Weights of a small segmentation model.
Model: 10.9M parameters, 48-pixel images, arch unet, norm groupnorm, activation relu.
Training: soap at rate 0.0021, 5100 steps, batches of 128, held-out accuracy 99%.
Data: trained on simulated telescope pictures of galaxies, 97500 training examples, 6.7 epochs.
Rows from block 5 of a small segmentation model, named by matrix and row number. Rows with one number belong to one channel. Each number is 500 + 25 x the weight over its row's rms, rounded and kept within 0 to 999. All counts start at 0. Numbers have three digits each.
After each channel's rows are labels from the 100 images, of 14976, where the channel reaches its highest value: "strongest on" is what is common among them; "lies over" is the class under the peak. Only what is clearly more common there than usual is listed. The data: simulated telescope pictures of galaxies.
# convs0: first 3x3 conv (model.mid.0.convs.0.weight, 288x288x3x3, each kernel summed), inputs 96-191
# convs1: second 3x3 conv (model.mid.0.convs.1.weight, 288x288x3x3, transposed, each kernel summed), outputs 96-191

convs0.255:471548496538510520476481504472455496508471501523487475485473547489546503521483483515499529506546500498501520485480517471496496480510482496506552515516479474497481516489511564447526477453511482510487501485501515510527474534508501495552473511497516479485490429508497506482527493498536516461
convs1.255:525536499490468497492490474521510491539504515507478468495484482491499516448511493493504471503502480474467535526525513546513499543450523450468512462478525525495482500480534464485490488531454515474459500530525513498527546478472509502473488492524465529486512520507524511509490422488457479512
strongest on: round elliptical; merging pair
lies over: galaxy

convs0.188:482489488497439481488522515485526502486458475476540563503499521479491461492494533530514498468475510523517485492483501519447469534500498527531485485523550494508520493536483474484495527492496515545504489531517488505460535480519494499483503515459472531505470502515477482504533444487519520506
convs1.188:491491507529492530469542532519490478438462492474514482502503457515546485523517499507497513529517532483491499500489523458546513489475477502500508503493485494509514515470484495486505532490522482472496491459467489525521480508477528509524468519539499493469518470501486481499522508494476519491
strongest on: ring galaxy
lies over: galaxy

convs0.267:472469530492497520516473510541542487474538519477526489490476549506520473500503493509481497524506512533493484510498481462511475523498503517538476519490511484498474526552488510495502481495477491444546541486502513521484478445488522511523503507500475531491511504476493484500462537513497518515
convs1.267:521511507508511526493522516471526514570503498458512533534518516473493484495495490495463496495492536471470509524536494470529508528579496491500469499496477482455435480442523500589501480492463532476478494477518504543521482476485463512476475463461536485456539497446527508488440469472498487454
strongest on: lensed arc; ring galaxy
lies over: galaxy

convs0.260:509514463499524523506471481503465502494553479467553451509484450519485511503490474517508529473505486454494521523539498500507524513517483482464491479521521495512510503486501462506488467489514501467499514477504498531447483503486485501484521557484542526472509470465483503474510448492506499489
convs1.260:499499514507503474503494504501475562518488495489460519539508509515483484494470521503474473528469487506462513514492531498503490468505477482515460509497493487513494499562523469504519470533472504481516490486466491507518475518504483483539475484532491513476446489489474518522503512508521460490
strongest on: winding: anticlockwise outward
lies over: galaxy

convs0.179:478543471500540475533500491464489538533495472533468498498485502484529464508504463532520494524506513477500496520480469529520451522475556511528535494498473517494493501484533548505535467526512483508488450480483522459500491534478509491498522525506515495497515448510512513479493465490514504533
convs1.179:499522480511510498515507497539500544507455485467478518497485515479473525466480500518480505480477475520503504521466507516493534497478490516531484488477494484472542445519532467550513510495474509476537510526477492521485505491476514494498492527497479496498518538452494465518543522471480506456
strongest on: round elliptical
lies over: galaxy

convs0.82:486517486474528528454460524497496504456530509506505477524486537498485505488507478513492544520486494541513517509483547475488509493502506479513511536460479496527470500544519430489483519450498516465519506515496519518437487498509474524510514480507514484470496494514484494526472512481478482496
convs1.82:507434506513483465528471495524510516512524508512520549510542470464480534542480506477459489504469490517476523507553505482441485524463492498506512519468524517523528503491497512518498492537489512533481483515506516472450525514514502502465440448501535503482501474503505490485454510495493553525
strongest on: winding: anticlockwise outward; merging pair; barred spiral
lies over: galaxy

convs0.34:486526484487494480500488511493526489475469509488528490493506405499483491517520556474469502491502532500482498519478450462480474489489513447498532525486527475481496498499511479514495537545518493588520554483503465518536538503501499522522514487495511500500491476450507481494473476518495523484
convs1.34:487450508468490512473488497518487480475517477500547474486492503524465533514514533497494505479541533492552506496508451495514514487508512514466510457484503496522511532535471526495520529481553501481500480550508536484483465489514508523476563518523488490555478537505533504448480497535489524507
strongest on: bright star with spikes
lies over: galaxy

convs0.124:487492490496495512497519520512475517504454540496489509513517551497498544501479480481484532504538517508494494522506542512536462469488507508529512517520483482527465526524541573481513487462524480415514533514497492461477514520492473493488544475515488491490510501533484485501465523521514512518
convs1.124:489473464485502503522471506481506553510518527483491494495497538480484509447486528497466497522496497575512507472499484503450467494511508478473474510452472485533507474502513474502501503508465499524508525527525505511466564500498523487495501546511530521515491502497503512534518558483472538521
strongest on: merging pair; winding: anticlockwise outward; barred spiral
lies over: galaxy

convs0.79:513542491490510512555534547489528514497516528525448511465470516475547485479467414517470504512537495472481518506537503477509479489499528505499549509519525498480528488479501525511508464499493502452477484486482507501530489514520464471481487523517527491480531491494529498485514500492521534496
convs1.79:505500497507490458549468483484523503514496466490468526524501533518511464563530491509467514484482469499531545496487503489470507475480508500479477523470533539524507453483512493478514485524452519523482530493542491510499542508430514510505436475511528517481500506510460489505534504502523479526
strongest on: round elliptical
lies over: galaxy

convs0.201:524581500470509515513472450489509459490536489528516506498513470516453471500462468533481513504518482533535468493493598520472486494510513514496575506512501515484523499510495528492495495489497512519495511521510504526506499506550490482517441515486502509465479482479505525530453489464461487472
convs1.201:483471486469498512482496512487532539480501502503521503518526485515527484506505496479477503486500485481524534519530513463476530493523532480520508494501506496476473449471491503500488464511476505542486527473516476475559492499534475503503470501516490513518504530472484476465454471501503529466
strongest on: star cluster
lies over: galaxy

convs0.161:489489503525498461485503446462508499542499483497486455492500439507505509485481534513485486551490489544499512492506475484502499497481498475515531498472473520488530501451522497521526494515503530484465512517473530507491498491497472503520523488492491515503472434533507499471496460465542471485
convs1.161:473502500497486528489469499529482458514494512500545484534511461462498486485489488491508544440513499520472465498502476508512498469494490481507488538522503491468518516560517529474496494520525486503484498513493483498489502512563495484545517489527490520577457552461521516488536508500494502496
strongest on: edge-on disc
lies over: galaxy

convs0.14:525495518537524474510509586506478504511469491510517449476499591487487528480509467484483510481561510475507507486474493504520508486519509541509479527499509491483505498488493605483488484494546512478475483489474462482481496478466513503491498470507485480459470468492506469501519500483497520510
convs1.14:494497508496515487496471487489515501474469486506466533522517516497499499511483503480509552525479522492527540545532509485500505482467500472491505485508520521514472504513486481502516484484429513488546505483510518515521476519467524497512463553451503526487482481521482498482493470513488493503
strongest on: lensed arc
lies over: galaxy

convs0.286:502506512443482482502530531497506492448454491468460492503497490476541494536500474540503524516517478484458533506482478527521504501520497523514518518460515521476469495501485537526510543537531496424483490509485472536523472516466488528540505490480547490458523481537511478481511545533513513490
convs1.286:498495483498525493517493516471516499502550491485528547520511476523488534534499517489454494477482505540513501515542504498440501526484511501499506503475492479515537487482506492518519472513457524505494491510466491492463523471517498490493431442515526522478493483489503479494552502476513508495
strongest on: winding: anticlockwise outward; many-armed spiral; winding: clockwise outward
lies over: galaxy

convs0.16:510564493471517492509460467517450496478480461504515488485523572479527519535491513474524507516516484492452555508471583495459529513530481529511470486523486500501502474486473490496503493539508508474532462474513505429508466515496481520505484478515509508476502458475428528494489494493546469483
convs1.16:468479523487476496499497489477471488490526520480496530485500469468487518513489466519500503532512463509455528504527497501483522474500506471516460527470503496487458525481526485525465486521505553503475486464493504482519490472523447529528516448460530488484532480464519468527479449494502497511
strongest on: winding: anticlockwise outward; merging pair; barred spiral; kind: many-armed spiral
lies over: galaxy

convs0.103:498475477523517525515485529477504524507491510520468460517499549494525510508533529504511562513524517469527493541507486484523511486472578501494539507491515514453506503453499465506501519493477517473443470488499494543488527455492496461508502482511480459486532523548499476493490466515499511515
convs1.103:480496469487514512499547481504507521497503457498479534464462496500521521510513469508476495497509505545568535534483510511521481484469504555485482501497485490522519477488456494522471478507456499492526521505478468472527505509506527553500449506519480542490512494495513500510506495501486481486
strongest on: irregular; round elliptical
lies over: galaxy

convs0.238:500458548502485510441483522518492509513503527486488506494527496513472498502486514455475491524512504502473506534509557470480486522450529456556518470510472513464534504484512464521469510482487486489544500520495525523519486508523501499503524493503498460565518554472485488499465502513498452477
convs1.238:485483490523521519502540537485513472467449509515492498509493495522523485493512497498510508501489482474576470478498490482538522464491514556480507489498509542509482477469468501496510485433510494501522491511499489521511445459498496505500512484516494500477518542508507475488479502507544514477
strongest on: irregular; star cluster
lies over: galaxy

convs0.17:501516477472497516492454549526487496492475503505484492500451501522464518495510534534462499518514495513530530528470506466500511521505487545501549520496503472498516466500497440486501457484496483455541494453510492525551514498520510498519473503479481534469504433492480524521472539524503537476
convs1.17:530475537513458513485483496542508501526545502531487484491535445443495519504481497495491502495507459497410496574530524452468518516528460492522503519495499487513494456458535497537490452499493530496470518481441480462499499521547494497531498432485522507501512495484493481523461494470494477504
strongest on: merging pair; barred spiral; winding: clockwise outward
lies over: galaxy

convs0.272:507524546514521493455520492484497498503502475498516521505515528547478514510535511488497511486529478472465478490543401499506498523522466537471561522521479534481497498527475532525519451510501482549490493532486530453542513521525488484497502474501510469546472448518504487491491463491505536495
convs1.272:505525502516528524512521516523483491532495536494474535559509526491517520494512460467499549496502544501506491513482490562500474483467480491484487495543447505511449535476517492496471534475523508453509467483542490517527522494502499470469502483459430511456510518477528465526457493499490520476
strongest on: round elliptical
lies over: galaxy

convs0.223:509458479475491544437504484548495498475523513491492468488465518473488489483515492480488531535513501516504504531481525508465457502466534497538482497498486462507478495516478448460488505493532496472527487496528544500455492472490517513520498497480516484513540518507466494505505486512471537479
convs1.223:490498516530517484526505502505531517494466520507498464523493472514485511518499501522494509462497478508487527475537457468512525526502517483558484516471502550496509465499498478500499476515497463512490522476533452491462502515495461588512509506508517497491438524520451509454482536478481524479
strongest on: winding: clockwise outward; tilted; many-armed spiral
lies over: galaxy

convs0.167:497434520488518538466481451541513515528458494515486490504471489486487529450516505517484504491508481520529543492512458477510492492471493459482539517542501492499469517519482413476501487489520485434509505530510481577482487474535513528499525503506486519484502446492475520510497485498515509500
convs1.167:530467525480492515477468512487475537486516495468445518505484482477468535508491499468495493496520504486421527536542475462463505544506486463512505547490512484502516506523525497545499520491551518501457528459519469431476548477522473514521455473463516482481485466479486500455477475498486478534
strongest on: merging pair
lies over: galaxy

convs0.99:516515451515526515520549519548537479496511490510496479521481519483484506486504443559497522493518550486518482480529492550513495477457537475456540537529545479478513530521463440484530508477522506501467549501500484526490505477521491499496504520486510479467524505485480492479511495483517500460
convs1.99:515473498523504500532500481476515500577512507496486531457516526478514475548500481507521492526480522494506505517498549492509469508516527529505511499455518490505494485501499488509521475542413476484460487505524471472464501510486505462487465524483524510472490512515504492528529549486504509551
strongest on: winding: clockwise outward; merging pair; barred spiral
lies over: galaxy

convs0.85:459538493510524531532435518519487486494445531465466517497466494476484512542504490520474505503537455528498503511518467512475505497483540504529518498530524509473487505509488504502474515524488505477518491483517473532491502494498490533485507541518510528428505461515519532516473546477464534513
convs1.85:480499489543496560498492450517527523538550527507511514503500492495530520491501480471475505490534485504501494536503523482444465523462471511501506545525479486518505496495492477513522477503453499499508494490502528455541530506526512501537441480496503531504479514535512501507519489482464492485
strongest on: merging pair
lies over: galaxy

convs0.275:509500477566488499482488492500483517500519509538489494489518512530523516514480465529492502525519494500508520491496497488499511479551516542515582545465521517480508481465490539470526481489526456471461475504475521486456476510521495461495503473494540486500485508484524461491555526521491526501
convs1.275:491550504477486499478521452514501543539512525490464498530486514491485472490506521527533508481461487454494499514549502511530490512468534515475487461510501466515483447507524500482486512514486520511495493545542507506503530487468523519477503528474474539461524502480479541485477464455467512501
strongest on: winding: clockwise outward; many-armed spiral
lies over: galaxy

convs0.235:482458447523503531475535510486488513465469505505459524478486543459493514524468517494525525512515496500463514497504484463517487478539524543476451438499464493493493468482528494495462551476499498515492523455499469465466462527508521507505517518497507537487489506534485486491459514506474472473
convs1.235:522453518521496457535446506502488496553511505531480499470500465501490474491473484493488481524492459494551544519460548504474472520483513491554511480506577485514511489487479530471494464507480531511486495494499552557505484531480495449461502501496515491464491457455492534473478516500512479509
strongest on: winding: anticlockwise outward; barred spiral
lies over: galaxy

convs0.48:518477508472489494491455501508480479479462464491506508552472490484503484461474494514479450488493506529543493507497522481465509500521484474488478494448504490493517489519501521516495514507473540546546508502525480515528496502467505535488537531487467496553518449527479479500514535516513474517
convs1.48:455483490523497509485460500511507506487501511513534453432505525477474499507483522500514511527506505498459473466483495477481447524507509507483508502518540505512484476477500548527515568495530467507458492536497511500470495507509483460455520526505554494509519550516520518461491462510473525509
strongest on: bright star with spikes; winding: clockwise outward
lies over: galaxy

convs0.139:478467528478519505531467480481463509475506502511508495509509536529478505529494492463512482470495520515484519506502427505484487500516493493485492482446449498496490501492526525482478476517469478506450516512497482518574525496534516500527482507512476526480518451512523511520501515489543545496
convs1.139:482497485534498445491471470520503500500500503498489465491513485469489499520525514466504495498484509466509471515561572519494458479501468516460551491467501495495488476482516541487491502532456475493511514533479494485505530487517523484490561497474533524521495480541511478526481482473467490539
strongest on: barred spiral; winding: clockwise outward; merging pair
lies over: galaxy

convs0.180:516464506489502505514520520520488491505526456502550484490481541504491514484524459495496551504492509513506535475534607505513508487514482499505535485499496492513520495508485493491519487518477503469437497452492503474510480486480498500465531536491465510519479464469499472518498538502538510514
convs1.180:517504498518521458504512500506515517477500549506502455501503501505476490525487505467469502540477480493453522512547538474454506517499501481533483477475515502515460523498489477498486499525489539436491527475518491522467519517507467486478514460515498480464498490472517530466516520505509524524
strongest on: merging pair; winding: anticlockwise outward
lies over: galaxy

convs0.156:502449471540505453509504543509508482481500456503499546478485493516441517498487514524462525523499503524531508446487488519520488505488508470479453491521475510463499506514499518469482508469437492536517494544508500473524500493483510496499544499487496489453501535514536500505487528452535498531
convs1.156:485512501538515503467475475453448493533509497491514493448497481468525508498522504487522511468499532491489488491520507443485511498524503520523523511475507475472497526495482530497526482500534513482449541472474474487497474503494480485517530501524503503504486489479507486506481469530459559539
strongest on: irregular; star cluster
lies over: galaxy

convs0.24:486500481480459469501517479508508516485500524480488496493507467457500560521473482513451489506491501541444485509515557469476508513508454459482522495497520526506504494496470514526506484525502508595484493507486477450527504495499495492515485526449542519522519484544517516493511484506486526507
convs1.24:544462518517498508493499512489489508456498463549539506473464513496476501527474566455542522499481495522518479494507525479480505488547551515491473491445521518474502536512492518488493535527511516512527489536488498484476503501508491478478555505477544497523442533494501458507498500517486536512
strongest on: many-armed spiral
lies over: galaxy

convs0.108:507480529509500528469456515511506468512486512486518513500476525505496515508516483497509506524544495517525483534488437509513501515479440504483554548532523484472503479451498517487514506495524494488476513504490486522529502501513522491510505458465462502496496443500487477518490451494494566518
convs1.108:520475501540501537502515504502451507512548457486499470410519531492504517493533482474495519519531484502441511550516524505481485537489508498485502514485474474487553514484491516504515475469455512516454481464493513447484538449443478503542473493493524548469517475457503528511504480481488482514
strongest on: round elliptical; merging pair
lies over: galaxy

convs0.202:534501469479499488553488480486484501516493527511512477470511540479535521495490462505528502477486480474532475490506453508486485477516467510488498522485490485532448503482515468528495507475539477490512521459505507517463492549517515480511494533502529496458516459472491532537515516499509487504
convs1.202:485549522519469514510465495522495493501490482477492457493485496554470513523538477470520479462457462487524476486510530490547517496477481515484483447488460515480513489502526486506525464533462499486516511490503485482539471479510475534476466467520511510499499479500510486467499441500463501424
strongest on: winding: clockwise outward; barred spiral; many-armed spiral
lies over: galaxy

convs0.9:470499505500502482522525521514469533498479492507514468537490536537456529512538498515517515492533460481527471508497532487493502503518495502463511500436490491519479488501518475522509530496508523484489505505515508542445492479501539517526559492501488506504464475492453475489447526481519525530
convs1.9:527474473503508469481475475512491505514540508471496473494493447502488503500471473465500488500449519503487558537546481503473502534478493470528483535505498468499519548485482522511459485527504507504507474481531501516482566523528498477486474490500493482494481493526551524493487495492456551490
strongest on: winding: anticlockwise outward; barred spiral; winding: clockwise outward
lies over: galaxy

convs0.170:488555528488513504506502515510470527492466516507505493523471486479507503486520491494483515484499491526490482504515439518509547461516470526490475472496457479550498496487519462517514432489514524487464500472504496479511487491511533526513503459530463487474477503499463507560477586514475478510
convs1.170:536492493479475458520465500523487512522537485499497472449520477488462502474463488456475486508474494489461576541524534481485484567510492487463517513458475503499510510490525493511464514521507502458468491478493514468484529502525520488522488480510545498499512486524530536479476494498458503515
strongest on: merging pair
lies over: galaxy

convs0.89:477535566465509525495462505517501458474509513508544509476490516481478471506496523478486460480429542516516523517517465509507477497503494538526468501521501473449486511502500472519501505486464535485473537476502496490545487515497470538498492470531508490452481466508524467508475483516486458524
convs1.89:498507486522508478504530501517512493520528466482413540509501543498498525500488451528546506518494493489564467545487541513505506485531490486437519468490511480532504502487539499509459505524529529504506497464519474526515492507507528491500474517483475523459561470532511519510517533475495510483
strongest on: star cluster; irregular
lies over: galaxy

convs0.20:501465501506467458489468412484516509518447463507460486506525475495507471503538462491510485510511541526512526516510460475512516525492493481494518515465434514488522490491490532524501496543524508538483463542512467554578478507500504516482506471495493521498494507524496510485501483492512463494
convs1.20:481490496524548487499520539514512493442480481519554479469500489462510567498515540481479508499534470512538479423497494478481525473512490504489483461496509503498524507478471525483489511461495483505529506549494485505480503478523538485494532513519530495504528495504514485501516518536499515505
strongest on: bright star with spikes
lies over: galaxy

convs0.81:457529502485516532498466471519519470450519517522508461481520522492491507524519517499498513511494506525467501472508454510501498488454489480495554528491550512507492521550531531495492493519507478467484545479505498559509513486482512523532518503492512532496509494501497495493467484491488486483
convs1.81:501504530477521467542513506543503513515526482525473537495522485489475499500462489477471506506465479480533552478526537478485469483478492496500505478469502504537503483488515480524494493545453514453506540495506524514483458522522465477465486484471545508468499469487509564506471515508484531527
strongest on: barred spiral; winding: anticlockwise outward; merging pair
lies over: galaxy

convs0.253:490457531492541514448493523486462479506498492490514516495493489492485526522522496522475481511526508477515491500511416493527498515500544528535537485544488531462473509490496535501511532500488477467504476501488467467514506501505500459520504485483506480459517468508493490457493469480502557533
convs1.253:508518496513478546484487486493467505527494520467494490481514471484486518472511474482506485503510494498472526551490528439452516507478491431513518524465499486504492515465524511534477459511466494515443465481494492494538543430438512496522460485465507522539511498479485507460479468483483510497
strongest on: round elliptical
lies over: galaxy